Weights of a small contrastive audio-text model.
Model: 4.37M parameters, log mel input, encoder arch tdnn, encoder norm batchnorm, encoder activation prelu, encoder depths [12], encoder widths [128], text encoder width 256, text encoder norm layernorm, text encoder activation gelu_tanh.
Training: adamw at rate 0.0019, 11400 steps.
Data: trained on strings of digits, spoken by a formant synthesiser in many voices, 39062 training examples, 149.4 epochs.
Rows from block 2 of the audio encoder of a small contrastive audio-text model, named by matrix and row number. Each number is 200 + 40 x the weight over its row's rms, rounded and kept within 0 to 999. All counts start at 0.
After each channel's rows are labels from the 100 clips, of 14848, where the channel reaches its highest value: "strongest on" is what is common among them; "lies over" is the class under the peak. Only what is clearly more common there than usual is listed. The data: strings of digits, spoken by a formant synthesiser in many voices.
# conv: width-5 conv, dilation 2 (encoder.blocks.2.conv.weight, 128x128x5, each kernel summed), inputs 64-127

conv.67,217,256,226,210,145,232,214,178,230,190,233,216,142,268,186,220,290,188,227,173,173,214,237,289,203,196,152,226,179,211,212,199,87,218,208,168,227,203,232,140,123,197,261,193,148,151,172,232,221,179,146,228,255,148,241,257,216,211,202,218,231,303,210,165
strongest on: "three"; last digit: three; first digit: three
lies over: /i/

conv.74,161,229,177,206,227,234,166,260,164,192,242,172,190,162,194,113,224,221,195,245,210,197,216,210,151,215,159,200,199,211,192,163,158,176,237,138,117,183,134,291,188,221,269,185,208,211,245,210,181,212,167,161,211,170,200,215,170,187,193,206,222,183,236,200
strongest on: "one"; voice: child-like voice; first digit: one; last digit: one
lies over: /ʌ/

conv.10,216,215,177,148,198,130,195,193,220,194,161,201,156,195,199,221,248,205,164,237,253,152,199,196,188,210,242,256,213,266,225,262,172,200,218,167,199,252,157,221,171,217,196,216,214,180,239,185,207,234,214,224,109,196,141,221,160,152,281,217,243,258,249,130
strongest on: "one"; voice: child-like voice; last digit: one; first digit: one
lies over: /ʌ/; /w/

conv.42,164,163,201,190,199,251,220,231,157,254,284,185,179,196,231,186,159,199,230,231,261,204,267,259,152,220,260,169,222,168,186,221,178,240,240,156,140,178,171,168,158,179,268,199,157,238,203,256,241,181,150,246,240,200,252,291,212,255,276,216,201,172,194,122
strongest on: "two"; "three"; number of digits: 5
lies over: /t/

conv.0,165,172,198,140,166,225,227,242,197,265,93,143,147,153,229,191,151,191,181,140,193,190,182,219,214,152,216,202,254,189,196,199,230,171,174,157,214,164,161,127,139,210,167,177,236,243,151,179,179,207,249,240,140,187,235,171,165,196,200,199,209,241,197,161
strongest on: "one"; voice: child-like voice; last digit: one; first digit: one
lies over: /ʌ/

conv.100,290,203,206,173,180,165,169,131,187,258,233,157,181,183,215,171,246,276,170,215,234,144,207,237,177,190,196,188,240,201,145,222,181,230,281,204,233,221,207,216,207,200,280,235,299,185,208,256,222,135,190,227,204,278,166,218,193,242,204,282,186,177,205,212
strongest on: "four"; reverberation; first digit: four; last digit: four
lies over: /ɔ/

conv.59,184,115,224,165,150,189,194,173,83,220,205,210,76,163,179,207,174,181,205,162,236,155,196,186,127,128,294,186,142,283,257,216,234,122,240,166,182,170,228,201,225,265,232,209,230,172,187,213,215,209,197,170,195,253,225,175,204,237,201,227,246,151,221,136
strongest on: "seven"; voice: deep voice; "six"; first digit: seven
lies over: /ɛ/; /ɪ/

conv.102,184,209,242,169,164,247,180,139,204,261,163,169,206,129,187,163,226,203,206,190,187,216,140,154,230,158,155,203,265,234,220,149,161,123,223,134,191,226,218,221,243,217,201,169,223,196,157,220,188,173,174,205,246,137,242,263,101,219,185,255,181,191,231,139
strongest on: "three"; last digit: three; first digit: three
lies over: /θ/; /f/

conv.98,175,231,232,217,210,224,169,187,209,168,228,146,152,212,182,224,220,240,227,230,168,244,198,180,214,161,152,193,188,184,189,94,184,190,258,91,200,240,225,250,131,132,229,201,139,207,197,186,214,175,177,167,233,93,229,232,158,234,227,138,145,184,199,208
strongest on: mains hum; thin (high-pass)
lies over: /f/; /s/

conv.58,162,231,183,212,208,256,232,127,189,182,255,199,101,184,142,207,224,274,252,301,196,159,199,197,204,128,158,158,213,206,217,177,141,244,274,187,217,104,190,248,197,210,203,182,183,179,193,247,199,188,149,212,166,179,202,253,189,241,162,240,227,174,155,169
strongest on: "three"; voice: child-like voice; last digit: three; first digit: three
lies over: /i/

conv.77,237,195,196,121,175,220,182,267,238,222,146,164,190,213,194,187,223,188,151,173,192,231,227,211,237,147,206,233,242,164,220,214,186,178,189,152,236,179,99,210,157,155,219,226,171,204,111,164,201,214,184,211,166,180,203,211,229,209,210,151,211,174,170,237
strongest on: "five"; thin (high-pass); first digit: five
lies over: /aɪ/

conv.46,177,178,101,210,190,168,199,250,154,233,195,165,132,221,221,198,228,139,229,148,215,77,202,208,170,89,175,202,199,211,192,246,206,207,131,215,248,131,201,144,205,219,183,177,226,254,168,203,190,186,230,210,115,207,151,244,208,203,133,202,217,176,163,218
strongest on: "zero"; last digit: zero; first digit: zero
lies over: /ɹ/

conv.72,243,223,186,222,146,173,202,174,207,198,223,126,160,234,249,219,269,218,234,167,176,212,199,195,219,220,188,199,244,184,170,165,230,279,250,161,199,187,218,224,174,186,241,212,176,214,265,185,166,115,154,148,238,194,212,196,197,233,254,224,212,128,207,198
strongest on: voice: child-like voice; "eight"; thin (high-pass); last digit: eight
lies over: /eɪ/; /aɪ/

conv.56,169,196,190,182,210,241,249,175,174,160,111,182,141,203,171,254,197,260,247,213,137,218,152,173,187,171,212,176,188,192,230,190,274,176,271,179,166,204,227,212,177,187,173,186,170,130,215,149,210,219,198,210,210,158,260,207,180,298,110,142,213,227,179,239
strongest on: "six"; mains hum; last digit: six; first digit: six
lies over: /s/

conv.39,201,205,94,199,180,169,127,140,225,161,203,170,207,203,116,190,178,192,203,217,185,196,169,154,189,202,189,148,174,194,197,148,182,211,258,183,224,242,228,216,226,149,215,236,229,125,190,147,188,182,173,159,187,164,177,176,158,205,69,143,133,204,171,169
strongest on: "six"; voice: deep voice; first digit: six
lies over: /ɪ/

conv.23,208,227,103,230,182,218,142,208,179,170,171,209,168,180,186,215,146,158,279,150,149,183,125,199,204,186,216,183,196,210,165,198,237,215,186,220,192,199,241,133,158,132,135,197,180,172,190,209,184,222,233,225,172,219,217,238,169,113,90,152,238,243,195,184
strongest on: "seven"; voice: deep voice; first digit: seven
lies over: /ɛ/

conv.71,135,208,216,173,172,166,224,135,184,202,240,225,146,163,192,165,145,217,190,206,248,153,201,147,191,111,198,194,149,224,243,178,154,160,184,97,211,212,120,210,179,230,187,121,216,232,192,227,187,232,204,148,244,171,236,198,214,214,246,247,256,172,196,175
strongest on: number of digits: 5
lies over: /s/

conv.70,157,198,155,194,212,225,228,247,152,210,162,165,201,147,203,154,151,112,228,153,204,174,196,177,190,179,250,177,264,163,218,202,262,210,141,188,219,201,200,123,188,153,115,212,196,195,233,131,138,208,218,223,215,207,148,212,175,129,201,123,194,198,177,149
strongest on: "seven"; first digit: seven; whispered; clipping
lies over: /ɛ/

conv.66,167,133,196,223,183,198,203,214,200,146,218,171,148,182,154,202,234,203,159,186,168,168,183,197,215,175,182,258,154,216,143,211,257,136,237,229,178,47,67,121,216,272,191,163,161,187,205,227,200,199,173,162,160,187,185,159,192,208,138,231,238,149,166,201
strongest on: reverberation; "seven"; last digit: seven
lies over: /s/

conv.109,187,182,211,227,195,163,132,152,144,180,195,134,141,175,165,158,201,174,234,168,234,144,229,160,159,139,223,250,224,228,166,207,151,185,197,171,237,229,254,192,250,238,220,194,237,185,218,152,169,192,176,213,191,203,130,217,217,202,283,202,174,219,238,217
strongest on: "zero"; whispered; thin (high-pass)
lies over: /ɹ/; /aɪ/

conv.110,141,203,196,218,195,219,205,192,158,189,202,172,192,237,202,268,257,173,162,217,134,202,146,189,143,191,150,166,119,202,177,168,229,215,233,176,204,159,174,240,227,213,219,121,223,229,240,184,212,191,207,217,212,156,253,212,156,281,163,185,154,158,228,205
strongest on: "six"; last digit: six; mains hum; last digit: seven
lies over: /s/

conv.65,198,222,195,242,179,170,203,168,239,210,239,171,166,125,212,144,203,262,219,239,156,192,192,102,226,160,221,169,195,235,218,170,208,162,185,190,152,230,150,214,182,224,194,178,203,209,218,193,65,212,224,171,203,207,201,177,221,151,136,184,195,209,205,245
strongest on: "four"; thin (high-pass); last digit: four
lies over: /f/

conv.57,207,202,169,186,132,189,157,211,255,188,207,168,157,228,236,198,163,158,153,161,232,204,220,177,237,179,124,241,214,219,188,167,147,184,175,74,245,218,150,198,199,196,244,167,202,238,168,208,234,175,227,186,174,207,174,137,204,156,233,244,217,213,227,196
strongest on: "three"; last digit: three; first digit: three
lies over: /i/

conv.29,229,200,150,180,150,186,215,259,196,256,114,163,199,165,232,179,169,194,177,178,224,128,200,199,212,179,187,155,291,204,215,244,200,182,174,239,151,201,211,146,155,223,189,258,208,194,182,187,162,214,249,202,102,201,106,177,198,120,153,187,211,170,157,154
strongest on: "one"; voice: child-like voice; first digit: one; last digit: one
lies over: /ʌ/

conv.32,244,231,164,158,210,204,154,229,184,238,178,142,184,183,182,182,239,257,183,164,212,132,201,188,194,141,236,199,255,175,226,233,225,290,267,204,180,210,250,126,207,249,172,220,163,214,263,187,208,171,224,233,195,161,182,256,185,161,194,234,195,181,181,195
strongest on: "nine"; clipping; thin (high-pass)
lies over: /n/

conv.53,248,184,181,190,198,86,224,114,205,257,227,189,154,186,226,192,278,255,194,204,136,139,169,167,166,109,186,130,203,218,206,203,192,184,234,210,238,190,156,193,260,204,241,165,234,193,199,204,196,190,193,187,189,222,240,236,230,206,163,197,231,205,174,266
strongest on: voice: deep voice; "two"; "four"; first digit: four
lies over: /ɔ/; /u/

conv.75,129,201,189,188,234,228,214,192,201,191,165,94,134,212,216,218,145,185,207,140,195,158,194,231,220,168,206,208,165,200,161,251,216,215,160,271,188,186,233,215,131,205,164,170,173,254,215,137,157,183,199,229,156,225,151,218,182,185,208,165,219,218,205,277
strongest on: "three"; voice: child-like voice; last digit: three
lies over: /ɹ/

conv.15,183,127,211,181,154,229,161,229,168,196,188,133,184,134,172,146,271,185,191,161,171,159,146,182,195,182,191,205,179,175,197,222,183,110,152,211,177,116,154,106,221,225,163,186,161,219,145,151,209,233,225,221,190,211,165,213,189,234,127,180,258,145,139,182
strongest on: "four"; white noise; last digit: four; first digit: four
lies over: /ɹ/; /n/

conv.11,294,207,209,122,230,236,208,184,259,224,176,220,186,194,206,164,237,215,254,205,242,197,204,187,259,152,197,129,237,250,319,175,87,226,229,164,208,217,179,150,213,193,196,223,197,150,203,231,185,168,156,180,239,225,222,194,186,183,250,246,227,160,238,104
strongest on: "two"; "five"; clipping
lies over: /f/; /t/

conv.84,170,209,174,189,144,203,130,218,245,236,185,141,123,222,247,191,184,220,194,238,228,175,222,162,210,156,116,220,204,247,227,162,118,158,226,93,175,243,188,215,137,209,200,196,166,239,134,221,196,171,218,185,210,145,169,188,208,134,213,203,263,211,233,186
strongest on: "one"; first digit: one
lies over: /ʌ/

conv.61,176,177,143,259,170,209,165,229,226,238,224,210,126,233,237,237,258,236,275,197,133,215,161,158,233,167,213,172,215,211,72,101,185,193,237,116,252,205,191,197,246,166,216,130,221,282,200,201,221,225,272,212,180,154,188,218,179,205,181,202,217,163,239,177
strongest on: "one"; first digit: one
lies over: /n/

conv.112,237,151,189,209,139,204,147,214,197,205,226,194,146,157,223,157,162,258,197,128,141,167,137,182,252,173,217,137,193,225,210,150,217,163,256,239,212,130,146,172,169,166,286,187,191,227,166,221,206,186,170,153,216,221,210,206,180,167,167,204,185,184,227,101
strongest on: "two"; first digit: two; number of digits: 5; thin (high-pass)
lies over: /t/

conv.34,139,160,176,162,155,137,226,122,206,235,122,191,144,181,228,190,199,204,247,185,236,193,130,150,193,143,179,123,240,230,186,237,180,191,171,171,184,223,187,162,181,190,92,164,212,172,153,225,190,227,257,190,215,175,218,172,187,197,174,206,208,241,150,217
strongest on: "six"; voice: deep voice; pink noise; last digit: six
lies over: /s/

conv.118,163,176,196,218,171,246,173,207,219,192,175,188,148,174,132,152,147,175,179,218,262,175,224,235,227,140,191,214,179,218,232,224,171,119,107,175,208,203,123,173,136,222,190,149,187,153,114,243,232,252,117,156,236,185,198,165,238,156,170,250,217,204,149,221
strongest on: mains hum
lies over: /f/

conv.121,181,232,182,143,173,221,208,140,185,242,160,215,127,213,196,164,148,191,175,168,220,128,189,179,191,75,217,200,170,215,218,212,224,145,218,169,233,249,184,173,221,187,254,136,265,169,215,232,202,165,174,209,120,209,180,203,183,233,213,172,205,253,230,165
strongest on: "zero"; last digit: zero; whispered; first digit: zero
lies over: /ɹ/

conv.79,172,239,242,170,221,172,236,170,232,209,219,157,118,184,210,141,219,180,190,219,127,164,147,164,210,131,186,192,155,158,228,171,219,189,156,126,177,246,211,181,192,197,97,139,177,150,227,80,138,245,243,239,231,140,219,232,174,146,177,128,297,270,230,190
strongest on: reverberation; "six"; first digit: six; last digit: six
lies over: /s/; /k/

conv.27,252,212,154,198,151,221,205,252,268,143,290,186,164,169,164,149,222,247,159,243,138,203,186,123,270,176,211,155,205,131,169,168,285,223,248,132,218,248,254,240,242,246,238,237,153,194,175,146,157,266,198,188,202,180,156,163,193,269,187,257,118,217,162,223
strongest on: "eight"; voice: deep voice; last digit: eight; first digit: eight
lies over: /t/

conv.68,253,226,211,102,163,162,179,224,184,228,257,215,164,91,182,170,240,186,186,215,211,214,221,201,160,154,234,237,161,218,253,199,160,182,225,149,212,172,189,231,161,184,256,207,221,175,226,207,210,217,196,218,207,206,186,273,184,223,154,181,251,233,154,207
strongest on: "six"; mains hum; first digit: six; last digit: six
lies over: /ɪ/

conv.18,263,123,180,129,183,237,263,169,238,251,225,181,176,233,200,224,228,131,254,168,182,243,192,103,246,184,247,199,234,236,258,149,199,178,110,229,234,192,168,218,254,195,148,233,192,230,221,139,129,216,273,215,160,219,190,236,176,211,266,168,162,163,127,206
strongest on: clipping; last digit: six
lies over: /s/

conv.119,137,209,213,180,203,249,225,222,163,312,188,189,202,221,291,180,194,182,147,165,204,226,241,233,152,169,145,142,243,193,185,144,173,230,213,189,176,242,183,240,244,148,130,180,203,240,199,213,176,204,228,228,157,161,242,291,179,291,198,116,161,209,160,148
strongest on: thin (high-pass)
lies over: /ʌ/

conv.117,205,175,106,255,182,204,187,222,217,207,140,179,181,256,182,185,142,169,209,138,255,167,226,190,225,175,159,184,155,215,183,208,207,148,119,196,249,222,184,147,190,229,234,190,222,230,126,213,239,238,183,183,153,178,134,139,244,189,215,238,162,221,203,240
strongest on: "two"; clipping
lies over: /u/

conv.80,160,130,111,189,215,175,160,124,188,178,213,228,223,181,204,216,199,291,279,244,197,246,179,196,200,190,204,179,198,248,135,166,182,225,188,198,180,168,234,221,189,196,193,155,219,215,162,261,234,168,221,208,222,179,213,244,218,193,134,221,173,195,203,265
strongest on: "zero"; clipping; last digit: zero
lies over: silence

conv.116,281,158,163,165,182,210,201,149,151,255,171,200,156,213,189,197,259,254,145,210,259,107,217,228,105,137,226,241,219,218,181,284,188,203,274,211,215,217,178,166,231,260,224,239,264,136,197,225,221,177,161,229,151,260,164,213,231,258,207,233,197,239,174,265
strongest on: "four"; first digit: four; thin (high-pass); last digit: four
lies over: /ɔ/

conv.62,202,161,130,250,185,196,123,191,177,219,190,178,104,183,218,154,211,201,255,171,181,121,132,205,184,158,194,197,223,212,170,214,158,256,204,204,262,173,216,64,219,200,195,200,225,231,187,217,195,185,230,220,174,187,122,202,198,224,174,187,192,202,205,213
strongest on: "zero"; last digit: zero; first digit: zero; whispered
lies over: /ɹ/

conv.107,177,216,223,173,213,268,181,172,183,174,230,195,138,19,153,157,177,162,159,186,178,133,194,189,272,124,219,253,250,168,211,235,220,206,192,266,185,174,259,207,206,202,133,186,162,149,207,216,174,190,179,212,261,211,236,184,173,120,190,182,226,200,194,243
strongest on: clipping; mains hum; first digit: four
lies over: /f/

conv.103,189,239,213,155,218,196,240,138,245,165,159,125,146,180,143,196,221,224,176,202,229,184,193,199,203,175,143,243,226,170,207,241,277,195,195,186,170,260,210,201,186,265,208,242,168,136,180,141,169,145,221,262,175,194,185,214,161,213,176,189,196,301,238,211
strongest on: "nine"; voice: child-like voice; clipping; first digit: nine
lies over: /aɪ/; /ʌ/

conv.31,253,194,177,115,167,244,235,179,200,213,206,187,181,129,153,158,163,273,196,232,197,198,171,142,223,128,203,181,219,222,249,179,147,94,217,109,203,250,141,230,250,287,250,202,207,231,218,171,173,245,204,271,156,155,237,203,176,238,190,252,154,234,171,147
strongest on: "five"; number of digits: 5; last digit: five
lies over: /f/

conv.120,202,157,152,220,197,206,209,156,207,146,218,202,217,148,115,188,259,143,128,190,193,176,165,216,195,215,194,221,180,157,169,235,211,166,145,209,200,109,192,144,190,255,216,207,165,181,169,218,225,195,184,158,130,187,162,177,195,230,64,242,170,193,128,209
strongest on: whispered; thin (high-pass)
lies over: /eɪ/

conv.97,163,216,156,195,163,204,169,207,239,205,201,213,119,152,235,212,125,183,194,169,186,112,167,175,278,143,233,143,170,220,206,204,236,195,198,198,207,198,234,194,147,135,205,197,241,247,227,243,181,211,216,208,123,203,184,204,172,114,193,199,201,204,165,217
strongest on: mains hum
lies over: /t/; /n/

conv.52,226,154,199,211,195,236,236,245,189,225,272,206,207,196,236,186,209,247,218,233,125,228,174,122,190,204,266,176,203,165,162,126,209,220,204,200,179,200,188,184,222,221,182,125,189,255,162,163,138,216,237,204,182,175,238,258,219,256,201,207,228,188,167,258
strongest on: "three"; "six"; last digit: six; first digit: three
lies over: /s/

conv.28,202,228,188,271,200,214,184,260,158,244,191,185,151,236,270,260,84,234,229,119,181,146,183,207,178,162,206,209,229,226,164,212,240,199,211,246,188,169,236,131,168,177,206,193,203,231,228,228,204,194,245,222,196,186,152,224,192,155,202,197,282,208,253,176
strongest on: "seven"; first digit: seven; last digit: seven
lies over: /ɛ/

conv.2,214,161,181,108,161,252,236,134,140,244,197,169,193,154,184,205,189,204,224,164,221,202,172,221,212,218,217,213,230,222,206,193,161,229,226,224,209,205,263,156,240,166,70,198,132,206,180,210,205,124,210,219,253,178,197,116,184,192,230,233,190,193,194,213
strongest on: "four"; first digit: four; last digit: three
lies over: /ɹ/

conv.33,179,106,202,192,207,225,205,170,168,203,327,204,230,220,197,192,168,260,174,221,248,164,241,201,170,239,145,185,204,187,148,168,227,273,252,178,196,180,217,169,286,283,223,224,185,252,190,230,234,204,229,168,173,140,120,183,191,284,231,275,198,171,221,211
strongest on: thin (high-pass)
lies over: /ʌ/; /aɪ/

conv.35,276,153,146,209,240,256,280,176,182,181,158,151,141,235,192,175,221,152,257,218,191,183,153,173,227,139,187,217,264,205,169,210,211,210,153,251,219,195,181,130,190,159,220,258,204,157,277,220,171,170,167,167,180,270,110,210,201,149,180,182,151,169,190,211
strongest on: "seven"; first digit: seven; whispered; last digit: seven
lies over: /v/

conv.7,191,197,180,221,164,148,118,181,169,182,130,224,179,198,178,189,214,196,230,174,188,165,182,214,154,171,131,245,195,243,166,222,163,245,185,152,227,155,150,210,214,175,225,186,209,183,99,213,230,174,195,206,173,175,204,154,185,182,210,183,183,267,206,207
strongest on: "eight"; clipping; number of digits: 5
lies over: /n/

conv.16,178,208,188,236,207,136,201,117,197,207,78,153,169,152,165,165,172,213,235,274,268,273,193,213,207,189,172,179,193,245,217,249,201,98,201,153,211,266,217,216,202,260,195,173,256,146,201,252,253,157,145,182,222,173,174,148,194,211,234,221,185,168,229,161
strongest on: "two"; mains hum; clipping; first digit: two
lies over: /t/

conv.17,182,230,186,154,171,220,223,209,282,160,230,263,220,173,208,212,250,146,242,280,198,213,174,249,293,223,178,181,139,175,180,233,230,208,151,264,259,229,253,219,175,115,194,215,205,233,188,255,264,231,213,231,206,214,244,224,212,188,155,194,215,231,193,226
strongest on: mains hum; "six"
lies over: /s/

conv.40,200,225,200,216,160,184,265,170,251,183,242,142,80,266,201,232,217,249,271,188,141,222,200,213,239,149,219,213,149,221,125,123,225,190,201,95,210,220,145,195,183,216,229,124,174,203,199,154,157,213,250,249,174,154,187,190,205,206,234,212,184,223,227,219
strongest on: "six"; clipping; last digit: six
lies over: /k/

conv.13,230,120,150,184,208,251,161,240,164,241,265,164,187,188,211,201,217,274,198,213,172,154,182,166,199,216,230,242,216,198,152,178,207,195,270,205,186,178,160,153,291,291,232,187,189,268,218,191,185,200,252,246,146,144,143,256,192,285,182,263,269,191,212,207
strongest on: "four"; first digit: four
lies over: /ɹ/; /oʊ/

conv.21,122,230,230,228,209,173,192,245,146,223,216,202,131,218,257,212,158,184,215,171,247,170,220,251,176,157,207,209,239,231,173,217,215,250,213,189,160,194,251,146,128,146,192,159,226,212,250,260,212,210,213,227,248,238,117,215,208,108,254,224,241,163,226,190
strongest on: voice: child-like voice; last digit: three
lies over: /aɪ/

conv.125,193,253,214,137,135,180,214,163,179,210,240,218,128,214,180,253,237,180,144,190,190,211,223,239,172,132,215,184,223,194,170,248,216,169,177,159,195,212,195,222,131,298,180,204,203,174,122,186,166,261,214,238,187,200,186,120,164,278,197,209,212,251,160,187
strongest on: "six"; "seven"; number of digits: 5
lies over: /s/

conv.88,194,249,213,241,185,205,122,191,250,139,263,209,195,206,178,194,231,202,230,280,224,216,259,197,225,213,208,165,145,231,193,139,104,195,253,206,235,256,233,241,196,119,275,219,199,222,242,232,242,199,158,101,230,225,153,247,272,181,267,223,145,169,195,200
strongest on: "three"; last digit: three; first digit: three
lies over: /i/

conv.22,247,196,129,187,106,208,83,231,205,167,225,130,202,220,192,208,133,175,181,199,231,190,220,219,223,198,137,243,254,163,205,182,241,231,176,144,239,189,154,149,137,144,260,266,196,198,98,207,232,243,160,148,129,182,163,219,230,191,186,199,184,220,205,201
strongest on: clipping; "three"
lies over: /aɪ/; /i/